A small self-supervised image encoder, trained from scratch: 32-pixel images, 48750 training examples.
Rows from block 5, named by matrix and row number. Rows with one number belong to one attention dimension. Each number is 500 + 25 x the weight over its row's rms, rounded and kept within 0 to 999. All counts start at 0. Numbers have three digits each. After the name is the row's rms in percent of the matrix's.
# v: attention value (model.blocks.5.attn.v.weight, 384x384), inputs 0-95
# proj: attention output (model.blocks.5.attn.proj.weight, 384x384, transposed), outputs 0-95
v.32 248:500500500500500283483500500500500500500491500492500500500509500493500501500510500486500526492500500501508496500500500499534500500508500500500500504500500500500500500500500500500499500500500500500500500500500500500500500499500502501463500500500500500500500500500500500500500500500500500500
proj.32 274:500499500500500533522500500500500548500497500501500500500500500500500501498505500500500485499500500500500500500500525500482493500498495500500500513500500500500500500500500500500501500501498501500500500500500500500496500500500500500510500500500502497499500507500500500500500500500500500500
v.42 328:500500500500500637498500500500500500500514500510500500500500500497500501500468500504500500477500500506502512500499500502496500500516500500500500420500500500500500500500500500500502500500500500500500500500500500500500500500500504488505500500500500500500500500500500500500500500499500500500
proj.42 142:500501500500499495437500500500500502501503500551500504499499500500500504495478500501500591504498500497500500500500479500500450500518504499500500441500518500500500500500500500500507500498495502500500500500501500500389500500500500500403500500500514496506500501500500500500500500500500500500
v.43 106:500500500500500480508500500500500500500513500494500500500513500499500508500494500501500548501500500512501500500479500475611500500506500500500500456500500500500500500500500500500467500500500500500500500500500500500500500488500506570502500500500500504500500500500500500500500500488500500500
proj.43 111:500499500500437718515500500500500484500457500505500501501501502500500498501505500501500502456569500512501500500500503501506517500433490507500500572500496500500500501500500499500419501521501589500500500500501500500485500503500500500480500500500452558502501502500500500502500492500500500500
v.47 227:500500500500500500522500500500500500500164500543500500500515500514500500500412500515500450496500500481498498500499500505497500500501500500500500492500500500500499500500500500500501500500500500500500500500500500500500500500500499516486500500500500499500500500500500500500500500500500500500
proj.47 240:500501500500488496503500500500500499500750500524500500500498500500500500500502500500500520489496500506500500500500500500515478500500534500500500501500505500500500500500500500500503500501501504500500500500500500500498500500500500500501500500500494503502500500500500500500500500500500500500
v.59 173:500500500500500496496500500500500500500415500439500500500496500475500530500589500488500515465500500495496491500515500528492500500498500500500500404500500500500500500500500500500502500500500500500500500500500500500500500515500477518551500500500500497500500500500500500500500500498500500500
proj.59 192:500483500500501507504500500500500494503494500526500500500499500500500499497484500500500507502503500522500500500500494500502499500496497500500500502500518500500500500500500500500496500482503563500500500500500500500503500504500500500355500500500500434520500502500500500501500498500501500500
v.61 089:500500500500500498498500500500500500500496500488500500500490500481500410500525500509500502500500500646487570500496500495502500500521500500500500540500500500500500500500500500500503500500500500500500500500500500500500500509500543627529500500500500499500500500500500500500500500516500500500
proj.61 094:500546500501514494464500500500500462503561502476500505468499500498500498533549500501500469496504500447501500498500499501531548500501500501500509475500439500500500500502500499500507500475508489500500500500499499500509500505501500511427500500500627494499500502500503500501500499500474500495
v.62 297:500500500500500877512500500500500500500474500511500500500498500493500501500483500512500532501500500618551501500500500501493500500499500500500500446500500500500498500500500500500524500500500500500500500500500500500500500520500528479486500500500500499500500500500500500500500500501500500500
proj.62 266:500501500500487195513500500500500616500497500496500500500500500503500500500494500500500438497501500480500500500500517500551503500500499500500500482500607500500500500500500500500500500475505504500500500500500500500503500500500500500518500500500483476503500500500500500500500500500500500500
v.63 223:500500500500500514494500500500500500500541500410500500500505500519500508500504500507500510570500500458509499500517500485504500500499500500500500503500500500500500500500500500500529500500500500500500500500500500500500500501500509497501500500500500501500500500500500500500500500500500500500
proj.63 297:500500500500508443501500500500500497500555500752500500500500500499500502500505500500500548504502500489500500500500500500500503500499502500500500547500501500500500500500500500500496500521493490500500500500500500500523500495500500500505500500500498337512500500500500500500500500500500500500
v.79 261:500500500500500501503500500500500500500562500573500500500509500504500497500514500510500493509500500453501497500500500502500500500503500500500500541500500500500500500500500500500460500500500500500500500500500500500500500500500501502506500500500500500500500500500500500500500500498500500500
proj.79 299:500506500500496501520500500500500501500488500509500500500500500500500500502523500500500394499492500498500500500500499500513502500501504500500500495500499500500500500500500500500503500502502494500500500500500500500402500499500500500497500500500504500489500500500500500500500500500500500500
v.97 451:500500500500500471163500500500500500500502500514500500500501500495500504500486500486500497495500500498529496500506500497495500500487500500500500506500500500500500500500500500500542500500500500500500500500500500500500500499500501495495500500500500500500500500500500500500500500497500500500
proj.97 375:500507500500506507835500500500500441499497500512500500500500500500500499500497500500500500498499500483500500500500504500501502500500485500500500494500499500500500500500500500500503500501500504500500500500500500500498500500500500500468500562500502499498500500500500500500500500500496500500
v.100 201:500500500500500503502500500500500500500505500549500500500466500496500494500513500502500569485500500483501503500502500499437500500362500500500500503500500500500501500500500500500494500500500500500500500500500500500500500498500485501431500500500500500500500500500500500500500500500500500500
proj.100 222:500478500500498498555500500500500514500470500402500495500500500500500491499499500500500498497479500557500500500500563500502476500510457499500500549500457500500500500500500501500520500497500505500500500500500500500511500500500500499619500500500502498479500501500500500500500502500503500500
v.102 183:500500500500500586508500500500500500500519500506500500500464500493500488500493500504500477498500500525499512500499500494501500500369500500500500419500500500500502500500500500500523500500500500500500500500500500500500500469500520519528500500500500500500500500500500500500500500504500500500
proj.102 191:500463500500517610500500500500500519501512500501500500510500500498500505501527500500500495500523500503500500500500512501470503500500487503500500502500502500500500500500500499500485500530477466500500500500500500500469500500500500501409500500500477539511500499500498500500500500500484500499
v.104 153:500500500500500470520500500500500500500506500488500500500536500501500521500533500429500476510500500476420499500477500506434500500479500500500500452500500500500500500500500500500506500500500500500500500500500500500500500595500500494507500500500500500500500500500500500500500500503500500500
proj.104 173:500502500500503596507500500500500534501421501516500499502501500499500501501484500500500585502501500502500500500500517500481502500503487497500500496500492500500500500500500499500503500500496499500500500500499500500491500495500500501482500500500510514525500489500500500499500499500497500499
v.105 149:500500500500500503533500500500500500500501500500500500500493500502500444500577500535500517506500500515482499500607500511503500500493500500500500585500500500500502500500500500500492500500500500500500500500500500500500500498500487487498500500500500496500500500500500500500500500503500500500
proj.105 172:500466500500491501517500500500500499499465500496500503498500500499500498503446500501500496497454500522500500500500497500518569500489502501500500494500507500500500500500500500500507500502506496500500500500501502500506500501500500485518500500500523501502500502500500500500500499500503500500
v.114 258:500500500500500478487500500500500500500484500557500500500504500503500497500519500500500511499500500505494508500504500502457500500494500500500500501500500500500502500500500500500542500500500500500500500500500500500500500501500498505540500500500500497500500500500500500500500500500500500500
proj.114 242:500501500500505498642500500500500450501497500458500499500500500500500500506498500500500490500475500510500500500500448500563519500500293500500500520500499500500500500500500500500478500500501499500500500500499500500502500500500500500505500500500503497499500515500500500500500499500499500500
v.115 314:500500500500500344511500500500500500500504500503500500500500500504500519500479500493500581499500500489502502500504500499509500500496500500500500489500500500500500500500500500500502500500500500500500500500500500500500500501500504499508500500500500500500500500500500500500500500500500500500
proj.115 243:500502500500536513496500500500500538500515500529500500500500500500500497500504500500500451492492500512500500500500509500443499500502500500500500533500491500500500500500500500500494500502501526500500500500500500500503500485500500500494500500500507457497500501500500500500500500500500500500
v.116 252:500500500500500460502500500500500500500486500553500500500494500497500500500549500466500484495500500499536498500499500503451500500416500500500500439500500500500500500500500500500491500500500500500500500500500500500500500509500500505502500500500500499500500500500500500500500500498500500500
proj.116 316:500500500500481572411500500500500493500499500392500500500500500500500500502353500500500533501482500446500500500500526500503501500500591500500500502500480500500500500500500500500498500496499498500500500500500500500505500499500500500490500500500531503502500500500500500500500500500500500500
v.117 183:500500500500500499497500500500500500500541500578500500500496500494500615500505500460500377407500500343505442500504500503466500500463500500500500504500500500500500500500500500500480500500500500500500500500500500500500500523500479515392500500500500505500500500500500500500500500501500500500
proj.117 160:500504500500506499519500500500500533499510499498500500501500500501500494486486500500500502531508500492500500500500501500672422500500541500500500500500513500500500500500500500500499500562438507500500500500500500500495500478500500500472500500500498491492500514500501500499500500500500500500
v.134 290:500500500500500526498500500500500500500513500522500500500495500500500498500454500512500479499500500535498509500501500500502500500530500500500500507500500500500501500500500500500512500500500500500500500500500500500500500474500497500310500500500500500500500500500500500500500500501500500500
proj.134 348:500499500500498500510500500500500498501511500466500500500500500500500501501505500500500494500508500443500500500500571500541510500500499504500500381500498500500500500500500500500424500500503508500500500500500500500511500520500500500656500500500509511489500500500500500500500500500500500500
v.147 223:500500500500500516505500500500500500500531500501500500500507500502500518500493500482500521498500500501504500500501500567470501500509500500500500501500500500500499500500500500500466500500500500500500500500500500500500500500500485519506500500500500501500500500500500500500500500496500500500
proj.147 218:500486500500491492506500500500500589502353500421500500500500500500500500505505500500500471518587500494500500500500485500569545500498512500500500501500532500500500500500500500500499500501502501500500500500500500500534500508500500499491500500500502499500500503500500500500500502500501500500
v.148 119:500500500500500501491500500500500500500491500586500500500502500539500498500526500559500532504500500537497483500514500496455500500504500500500500388500500500500508500500500500500468500500500500500500500500500500500500500520500474482484500500500500500500500500500500500500500500499500500500
proj.148 119:500496500500502536517500500500500550516488500444500498505495500499500488543464500499500505684408500449500500499500519500378567500514499505500500542500495500500500500500500499500582500501502492500500500500501500500578500496500500500434501500500515481491501493500499500499500497500494500500
v.149 253:500500500500500609504500500500500500500530500571500500500470500500500502500484500428500506501500500386496495500500500501538500500460500500500500489500500500500500500500500500500500500500500500500500500500500500500500500544500502587475500500500500501500500500500500500500500500495500500500
proj.149 270:500507500500477510478500500500500498500501500456500500500500500500500501503542500500500361468497500495500500500500489500506496500500500500500500501500505500500500500500500500500495500498523507500500500500500500500503500501500500500394500500500503426500500500500500500500500500500500500500
v.157 179:500500500500500257398500500500500500500542500556500500500498500494500478500508500502500495497500500502583454500482500496456500500549500500500500514500500500500499500500500500500502500500500500500500500500500500500500500496500503533497500500500500579500500500500500500500500500556500500500
proj.157 161:500535500500526616490500500500500480501487500497500503499500500500500499502504500500500503477222500568500500500500500500496496500493429499500500469500503500500500500500500500500506500501500535500500500500500500500512500492500500499456500500500500501509500501500500500499500498500498500500
v.160 120:500500500500500720515500500500500500500497500532500500500489500489500499500496500501500515518500500662505501500487500492503499500513500500500500463500500500500499500500500500500556500500500500500500500500500500500500500490500501484547500500500500501500500500500500500500500500483500500500
proj.160 144:500505500500495434445500500500500507518523500449500500500499500498500502505513500501500506469464500631500500500500496500509506500504497501500498482500504500500500500500500500500500500525498506500500500500500500500499500493500500499495500500500505333499499492500499500500500499500499500500
v.164 169:500500500500500475511500500500500500500481500501500500500480500500500504500495500487500504495500500443479504500496500504508500500514500500500500515500500500500500500500500500500490500500500500500500500500500500500500500515500458400493500500500500499500500500500500500500500500502500500500
proj.164 153:500503500500511501640500500500500452500498500501500499498500500504500490503436500500500543495501500490500500500500494500500471500498511501500500519500475500500500500500500499500496500525499561500500500500500500500382500486500500500471500500500500495498500496500500500503500499500497500500
v.174 412:500500500500500552498500500500500500500502500551500500500500500501500503500411500491500725499500500485484500500504500500503500500474500500500500498500500500500500500500500500500500500500500500500500500500500500500500500500500500500524500500500500500500500500500500500500500500501500500500
proj.174 308:500502500500492468498500500500500501500463500501500500500500500500500500500656500500500266502508500521500500500500544500491414500496499500500500550500500500500500500500500500500493500512500496500500500500500500500504500500500500500402500500500499499479500501500500500500500501500500500500
v.178 281:500500500500500480495500500500500500500501500511500500500479500501500478500504500486500494514500500494500500500500500499499500500500500500500500495500500500500500500500500500500506500500500500500500500500500500500500500497500496502537500500500500501500500500500500500500500500501500500500
proj.178 254:500498500500558459592500500500500861500489500492500499500500500498500500491489500500500444497502500556500500500500527500521497500500507500500500501500512500500500500500500500500476500502503500500500500500500500500542500498500500500533500500500497488513500499500500500500500499500492500500
v.183 302:500500500500500203502500500500500500500498500375500500500498500503500505500501500506500496510500500588494500500500500501488500500506500500500500548500500500500500500500500500500499500500500500500500500500500500500500500485500506500519500500500500500500500500500500500500500500499500500500
proj.183 287:500501500500423644500500500500500562500513500573500500501500500499500500500520500500500496497499500437500500500500428500513515500491503500500500499500500500500500500500500500500498500525501507500500500500500500500498500500500500500474500500500442500530500498500500500500500500500500500500
v.186 142:500500500500500473499500500500500500500859500522500500500500500495500595500506500511500465484500500489495494500500500499496500500504500500500500501500500500500500500500500500500449500500500500500500500500500500500500500506500503531483500500500500501500500500500500500500500500494500500500
proj.186 132:500499500500509526526500500500500601501241500492500500503500500497500500500441500501500526510516500491500500500500501499654502500504510504500500505500490500500500500500500500500387500495501496500500500500501500500497500502500500501492500500500519516500500498500501500500500512500502500500
v.188 116:500500500500500246464500500500500500500494500461500500500500500309500474500493500495500504589500500544576497500417500501479501500509500500500500495500500500500496500500500500500464500500500500500500500500500500500500500497500511450478500500500500504500500500500500500500500500500500500500
proj.188 140:500535500500507486575500500500500458499501500504500502502500500497500495435510500501500480486502500501500500500500501498491486500498452519500500458500496500500500500500500500500493500432534577500500500500500501500508500483500500502401500500500511510414500490500500500500500503500500500499
v.196 232:500500500500500465494500500500500500500511500638500500500502500499500502500455500498500436519500500500501502500497500500502500500493500500500500514500500500500500500500500500500493500500500500500500500500500500500500500502500493508339500500500500500500500500500500500500500500486500500500
proj.196 370:500501500500500541500500500500500500500571500501500500500500500500500501501557500500500521506485500503500500500500519500501500500500500500500500501500501500500500500500500500500500500500500501500500500500500500500497500498500500500538500500500505535496500500500500500500500500500500500500
v.198 172:500500500500500495488500500500500500500500500500500500500508500500500500500275500492500488277500500508492498500509500517484500500492500500500500503500500500500497500500500500500508500500500500500500500500500500500500500490500554463500500500500500498500500500500500500500500500504500500500
proj.198 147:500508500500473553554500500500500496503488501484500489497500500500500497497784500498500531699573500471500500500500497500502505500501496491500500466500500500500500500500500501500532500550459464500500500500499499500513500498499500502489499500500538502477500512500500500499500503500506500500
v.201 283:500500500500500421508500500500500500500538500510500500500484500499500520500496500506500620502500500482515524500531500523607500500501500500500500490500500500500501500500500500500378500500500500500500500500500500500500500502500498459528500500500500499500500500500500500500500500533500500500
proj.201 259:500501500500497569447500500500500494499576500496500500500500500500500501493576500500500455495454500516500500500500502500502554500502505501500500509500485500500500500500500499500501500500482504500500500500500500500438500492500500498374500500500498527500500501500500500500500500500500500500
v.202 231:500500500500500445526500500500500500500515500529500500500515500500500459500504500501500490497500500514461507500501500501483500500502500500500500503500500500500500500500500500500497500500500500500500500500500500500500500501500462492488500500500500499500500500500500500500500500509500500500
proj.202 217:500492500500481535493500500500500383501514500567500499501500500500500500496630500501500501530500500474500500500500499500477500500495501504500500435500500500500500500500500500500500500503508494500500500500500500500502500507500500499526500500500501508497499497500500500500500500500496500500
v.210 167:500500500500500466509500500500500500500503500511500500500496500510500499500505500486500520541500500518430481500500500503557500500522500500500500504500500500500496500500500500500420500500500500500500500500500500500500500488500502501517500500500500502500500500500500500500500500516500500500
proj.210 155:500491500500590510503500500500500616500500500539500500501500500500500500500534500500500485473486500493500500500500504500490547500500499500500500476500478500500500500500500501500511500499485519500500500500500497500501500501500500500480500500500496503492500502500500500503500502500499500500
v.212 363:500500500500500516501500500500500500500497500394500500500496500507500548500495500481500480494500500470501502500501500501474500500494500500500500459500500500500500500500500500500500500500500500500500500500500500500500500500500524498597500500500500500500500500500500500500500500501500500500
proj.212 348:500501500500502481539500500500500497499492500539500500500500500500500500497499500501500513512501500507500500500500492500504490500500500500500500466500493500500500500500500500500499500503497500500500500500500500500500500496500500500466500500500495499500500501500500500500500500500500500500
v.216 279:500500500500500450479500500500500500500515500867500500500499500504500506500493500502500500527500500490505502500500500480469500500551500500500500499500500500500500500500500500500509500500500500500500500500500500500500500501500540462497500500500500498500500500500500500500500500518500500500
proj.216 238:500508500500488484533500500500500583503495500198500500500500500500500499500503500500500529515500500495500500500500465500500501500505506500500500463500504500500500500500500500500497500523512496500500500500500500500504500500500500502491500500500483497498500501500499500500500501500501500500
v.218 257:500500500500500443498500500500500500500503500499500500500511500500500489500498500507500538496500500473500496500504500501480500500500500500500500496500500500500504500500500500500514500500500500500500500500500500500500500494500499492514500500500500500500500500500500500500500500504500500500
proj.218 241:500498500500426495483500500500500799503472500488500500500500500501500499500498500501500522489517500503500500500500489500500524500504497500500500519500498500500500500500500500500502500503502502500500500500499500500496500503500500501510500500500511505502500500500500500500500500500501500500
v.221 245:500500500500500307495500500500500500500553500486500500500497500498500500500495500502500409469500500499530493500514500500485500500513500500500500527500500500500500500500500500500501500500500500500500500500500500500500500504500503499502500500500500500500500500500500500500500500502500500500
proj.221 187:500501500500427500464500500500500287501498500493500500500500500500500498493497500502500519549507500498500500500500510500569503500479504500500500504500506500500500500500500500500502500496500509500500500500500500500499500504500500500542500500500476490508500531500500500500500500500501500500
v.256 231:500500500500500490505500500500500500500501500393500500500495500487500478500564500494500487501500500498505500500503500501512500500424500500500500414500500500500500500500500500500506500500500500500500500500500500500500500536500476567494500500500500500500500500500500500500500500499500500500
proj.256 209:500504500500500498500500500500500510500497500500500500500500500500500501497469500500500495522500500508500500500500505500489485500497502500500500503500500500500500500500500500500497500498498505500500500500500500500511500500500500463511500500500490505530500524500500500500500500500500500500
v.259 149:500500500500500588499500500500500500500493500515500500500477500434500498500638500481500714497500500472514484500506500546589500500469500500500500395500500500500499500500500500500465500500500500500500500500500500500500500457500496542402500500500500500500500500500500500500500500492500500500
proj.259 157:500474500500507474481500500500500502500543500409500500502501500499500501493492500500500455560459500519500500500500509500524490500500519500500500491500502500500500500500500500500518500472505526500500500500501500500479500512500500499580501500500511496505500466500500500500500500500501500500
v.260 222:500500500500500454505500500500500500500501500489500500500503500504500506500505500526500512491500500506503502500504500506493500500494500500500500621500500500500498500500500500500501500500500500500500500500500500500500500483500509470477500500500500500500500500500500500500500500517500500500
proj.260 278:500499500500499497506500500500500507500502500500500500500500500501500502500462500500500491499565500553500500500500504500469396500499497500500500500500508500500500500500500499500500500498478517500500500500500500500551500498500500500459500500500525509467500510500500500500500499500500500500
v.263 179:500500500500500500554500500500500500500525500497500500500515500500500499500505500537500536496500500494476498500497500510487500500509500500500500511500500500500501500500500500500494500500500500500500500500500500500500500406500504501338500500500500499500500500500500500500500500502500500500
proj.263 180:500500500500486469444500500500500494499481500416500499499504500500500499495498500500500525517531500449500500500500500500471475500500540501500500454500504500500500500500500500500496500487508539500500500500500500500484500500500500500670500500500499491489500515500500500500500500500498500500
v.270 242:500500500500500510493500500500500500500497500496500500500503500491500505500526500513500614483500500484496521500496500499546500500490500500500500609500500500500500500500500500500502500500500500500500500500500500500500500508500442511508500500500500500500500500500500500500500500500500500500
proj.270 265:500497500500484441489500500500500495500510500475500500500500500500500500506435500500500471492560500488500500500500502500515503500498484500500500498500506500500500500500500499500498500499503481500500500500500500500467500500500500500561500500500550497529500503500500500500500500500500500500
v.273 153:500500500500500499508500500500500500500490500503500500500508500509500445500439500547500501624500500618525500500491500486493500500564500500500500506500500500500491500500500500500648500500500500500500500500500500500500500496500494528501500500500500502500500500500500500500500500451500500500
proj.273 161:500499500500561506457500500500500533499504500487500501500500497500500502501593500500500501460491500359500500500500502500417508500499504499500500502499543500500500500500500500500502500502490490500499500500501500500556500495500500494440500500500506506549500336500500500499500500500501500500
v.274 089:500500500500500547521500500500500500500619500402500500500402500658500496500482500469500469513500500477448479500503500499519500500517500500500500459500500500500500500500500500500479500500500500500500500500500500500500500577500495497501500500500500501500500500500500500500500500498500500500
proj.274 093:500522500500517504445500500500500501501443500490500499500500499499500503421529500501500502431487500540500500500500472500489419500484484499500500496499415500500500500500500499500560500504495486500500500500500500500502500503500500515499500500500599460470500436500500500517500498500500500500
v.276 159:500500500500500583501500500500500500500562500586500500500516500502500492500558500495500488450500500498506484500498500502510500500534500500500500466500500500500489500500500500500498500500500500500500500500500500500500500575500506516505500500500500501500500500500500500500500500500500500500
proj.276 156:500556500500493555575500500500500464499454500471500500500500500503500502493506500500500505551455500588500500500500496500498499500506571500500500500500497500500500500500500499500398500495506506500500500500500501500484500493500500481578500500500498501498500499500499500500500500500501500500
v.277 262:500500500500500436505500500500500500500355500519500500500504500499500509500671500506500497500500500510498497500501500499495500500502500500500500542500500500500500500500500500500501500500500500500500500500500500500500500503500498582498500500500500500500500500500500500500500500500500500500
proj.277 281:500500500500525506391500500500500508500599500494500500500500500499500499506498500500500493500529500404500500500500528500577491500501505500500500498500517500500500500500500500500497500501494495500500500500500500500427500498500500500486500500500499500485500498500500500500500500500500500500
v.281 088:500500500500500541474500500500500500500505500500500500500435500588500502500488500504500502505500500504573532500515500498541501500503500500500500507500500500500491500500500500500399500500500500500500500500500500500500500628500449305495500500500500505500500500500500500500500500486500500500
proj.281 083:500490500499487507475500500500500505511543501492500512499501500498500478698437500506500497437439500495500500500500509500352535500606421504500499508500503500500500499500500509500503500513489513500500500500499500500667500495500500500566500500500505491472500500500499500496500500500500500500
v.282 218:500500500500500517500500500500500500500481500505500500500501500506500351500556500512500486490500500551514508500507500501525500500585500500500500497500500500500498500500500500500516500500500500500500500500500500500500500505500516487547500500500500499500500500500500500500500500508500500500
proj.282 196:500500500500497498562500500500500490500504500560500500500501500500500501530500500500500497546690500503500500500500498500481540500463505502500500461500516500500500500500500500500499500505501501500500500500500500500499500499500500510362500500500487503286500501500499500500500500500500500500
v.284 219:500500500500500593545500500500500500500472500584500500500492500499500547500483500492500512486500500687504499500501500520484500500507500500500500445500500500500500500500500500500489500500500500500500500500500500500500500465500506473486500500500500501500500500500500500500500500499500500500
proj.284 224:500500500500500550510500500500500491501500500402500500500500500500500498470478500500500506498546500306500500500500548500546635500501502500500500520500501500500500500500500500500508500503492495500500500500500500500512500500500500499616500500500445501503500495500501500500500500500500500500
v.287 232:500500500500500497488500500500500500500517500587500500500499500498500504500493500512500498497500500500490496500518500505489500500525500500500500600500500500500500500500500500500480500500500500500500500500500500500500500499500496503494500500500500500500500500500500500500500500500500500500
proj.287 203:500501500500492489631500500500500751501518500494500499500500500500500500532501500500500490498516500560500500500500493500515502500490507500500500512500501500500500500500500500500476500499500503500500500500500500500505500506500500500511500500500504534501500500500500500500500500500500500500
v.293 232:500500500500500504513500500500500500500494500507500500500504500492500496500514500505500544386500500499498499500508500499484500500434500500500500501500500500500499500500500500500511500500500500500500500500500500500500500508500492491459500500500500499500500500500500500500500500499500500500
proj.293 271:500516500500499497487500500500500503481499500497500497500500500499500498498502500498500455504487500501500500500500500500420499500502501497500500502500500500500500500500500500500495500504496489500500500500501500500545500500500500504508500500500434499499500554500500500501500502500500500500
v.305 183:500500500500500509451500500500500500500491500488500500500486500609500450500450500504500436517500500647387623500471500480589500500505500500500500487500500500500501500500500500500657500500500500500500500500500500500500500508500533495505500500500500502500500500500500500500500500499500500500
proj.305 204:500496500500498471537500500500500497502512500473500500500500500500500500515501500500500505504549500464500500500500504500502475500513438503500500492500482500500500500500500500500543500499498505500500500500499500500702500500500500501524500500500528477495500500500500500500500500500498500500
v.307 251:500500500500500438550500500500500500500495500520500500500503500515500561500576500499500542494500500502504506500507500498513500500498500500500500474500500500500501500500500500500502500500500500500500500500500500500500500493500516511506500500500500499500500500500500500500500500498500500500
proj.307 193:500503500500626496548500500500500499498551500494500499500500500500500501507502500500500509500517500481500500500500500500488507500500310501500500516500500500500500500500500500500505500500500505500500500500500500500491500499500500500564500500500493509463500500500500500500500500500500500500
v.310 115:500500500500500503494500500500500500500486500575500500500578500516500496500499500500500499508500500504478465500507500441500500500503500500500500603500500500500545500500500500500654500500500500500500500500500500500500500513500617518475500500500500499500500500500500500500500500492500500500
proj.310 145:500501500500503504669500500500500492503502500505500500501499499500500501504533500500500503500456500536500500500500494500505520500495482499500500502500524500500500500500500500500394500506499507500500500500499501500467500501500500504494500500500518485399499462500497500500500498500500500499
v.314 226:500500500500500518501500500500500500500469500501500500500433500496500481500478500501500501497500500504494520500499500499571500500491500500500500480500500500500501500500500500500506500500500500500500500500500500500500500492500503530511500500500500500500500500500500500500500500502500500500
proj.314 255:500500500500498580529500500500500498500561500485500500500500500500500501501525500500500495489579500515500500500500495500520569500500501500500500501500505500500500500500500500500496500502501476500500500500500500500696500500500500500501500500500502499502500500500500500500500500500500500500
v.319 006:500500500500500501506500500500500500500499500502500500500504500482500555500495500497500464513500500501405484500500500496513498500492500500500500501500500500500504500500500500500498500500500500500500500500500500500500500570500533525501500500500500494500500500500500500500500500503500500500
proj.319 005:500509500499508510512499500500500507499492499503500500494499502501500493579517500501499500472585500503501500500500499500492489500498502500502500557498408500500500501500500499500499500496491535500500500500500501500488500115500500495537503500500519493491502491500518500505500503500541500499
v.337 281:500500500500500501464500500500500500500525500445500500500502500540500505500495500446500510504500500436499505500517500502513500500646500500500500504500500500500499500500500500500651500500500500500500500500500500500500500505500490428402500500500500500500500500500500500500500500500500500500
proj.337 242:500497500500497500499500500500500498500455500505500500500497500501500500496493500500500494501471500485500500500500498500531506500500495503500500494500498500500500500500500500500506500498510368500500500500500500500500500506500500500580500500500482483508500497500500500502500500500500500500
v.343 303:500500500500500731485500500500500500500497500498500500500501500475500530500590500493500404477500500445500497500500500501497500500515500500500500460500500500500500500500500500500501500500500500500500500500500500500500500501500499497471500500500500500500500500500500500500500500497500500500
proj.343 361:500504500500498404499500500500500497500493500465500501500500500500500503500370500500500484500503500556500500500500526500497500500500509500500500495500498500500500500500500500500503500506500483500500500500500500500504500500500500500549500500500475489496500499500500500501500500500500500500
v.368 259:500500500500500436498500500500500500500461500497500500500555500499500576500509500504500396514500500464500496500499500495495500500501500500500500553500500500500500500500500500500509500500500500500500500500500500500500500398500513496473500500500500501500500500500500500500500500502500500500
proj.368 202:500499500500499502559500500500500529500502500498500500500500500500500500498777500500500446454493500578500500500500386500501499500499502500500500372500515500500500500500500500500503500483533541500500500500500500500581500500500500499524500500500584492468500501500500500500500500500500500500
v.369 277:500500500500500513498500500500500500500469500537500500500438500406500507500502500505500510501500500538417574500500500537547500500323500500500500489500500500500499500500500500500502500500500500500500500500500500500500500544500352512508500500500500496500500500500500500500500500500500500500
proj.369 173:500501500500499489501500500500500504500495500400500500500500500495500499517499500500500633527497500447500500500500508500503445500582504500500500500500499500500500500500500500500532500502490508500500500500500500500485500496500500500482500500500499491436500497500501500500500500500503500500
v.370 241:500500500500500493493500500500500500500496500513500500500456500503500424500502500501500508498500500530502628500481500500397500500503500500500500485500500500500499500500500500500505500500500500500500500500500500500500500499500504512436500500500500501500500500500500500500500500501500500500
proj.370 282:500503500500495490548500500500500511500452500500500500500500500500500501497504500500500376692486500516500500500500502500591428500500530500500500498500501500500500500500500500500562500500499467500500500500500500500368500499500500500487502500500501500500500501500500500500500500500500500500
v.371 219:500500500500500474508500500500500500500489500485500500500515500497500489500480500518500508524500500488495499500500500502535500500510500500500500593500500500500500500500500500500491500500500500500500500500500500500500500453500499494500500500500500501500500500500500500500500500499500500500
proj.371 226:500501500500517500434500500500500752500404500486500500500500500500500500506538500501500505495453500482500500500500553500618488500502471500500500485500507500500500500500500500500549500498501512500500500500500500500499500499500500500530500500500497497541500499500500500500500500500500500500
v.373 073:500500500500500435516500500500500500500509500500500500500653500487500520500429500508500517581500500519506495500536500450498500500560500500500500443500500500500500500500500500500436500500500500500500500500500500500500500613500485489509500500500500512500500500500500500500500500487500500500
proj.373 071:500433500500488490486500500500500492499496498515500489502502500501500506513495500499500494384507500482501500500500507500515486500496518500500499683500496500500500499500500500500395500495494503500500500500493503500505500501500500508508501500500498502496501551500503500500500502500507500500
v.374 196:500500500500500348496500500500500500500506500483500500500453500515500455500387500494500498535500500535492534500494500498491500500496500500500500485500500500500499500500500500500499500500500500500500500500500500500500500492500501495501500500500500500500500500500500500500500500501500500500
proj.374 220:500500500500498487489500500500500503500486500489500500500500500498500501501525500500500512484459500478500500500500523500410494500502619500500500483500506500500500500500500500500522500501498434500500500500500500500313500508500500500461500500500513498507500498500500500500500500500500500500
v.375 156:500500500500500491499500500500500500500499500511500500500513500473500459500515500453500651498500500319572458500521500477522500500503500500500500459500500500500503500500500500500473500500500500500500500500500500500500500428500538508515500500500500501500500500500500500500500500560500500500
proj.375 130:500496500500568408526500500500500323500501500489500500501501500500500499520496500500500400507521500512500500500500546500500509500529508501500500519500497500500500500500500500500631500503464506500500500500500500500498500494500500499496501500500511493519500499500596500500500490500497500500
v.376 277:500500500500500501505500500500500500500512500493500500500522500498500525500503500498500528498500500493497503500501500505692500500486500500500500473500500500500500500500500500500501500500500500500500500500500500500500500489500502499420500500500500499500500500500500500500500500501500500500
proj.376 283:500502500500509452505500500500500502500498500512500500500500500500500500509394500500500548497500500485500500500500506500257503500498500500500500533500503500500500500500500500500490500496500496500500500500500500500495500500500500500534500500500500497222500501500500500500500500500499500500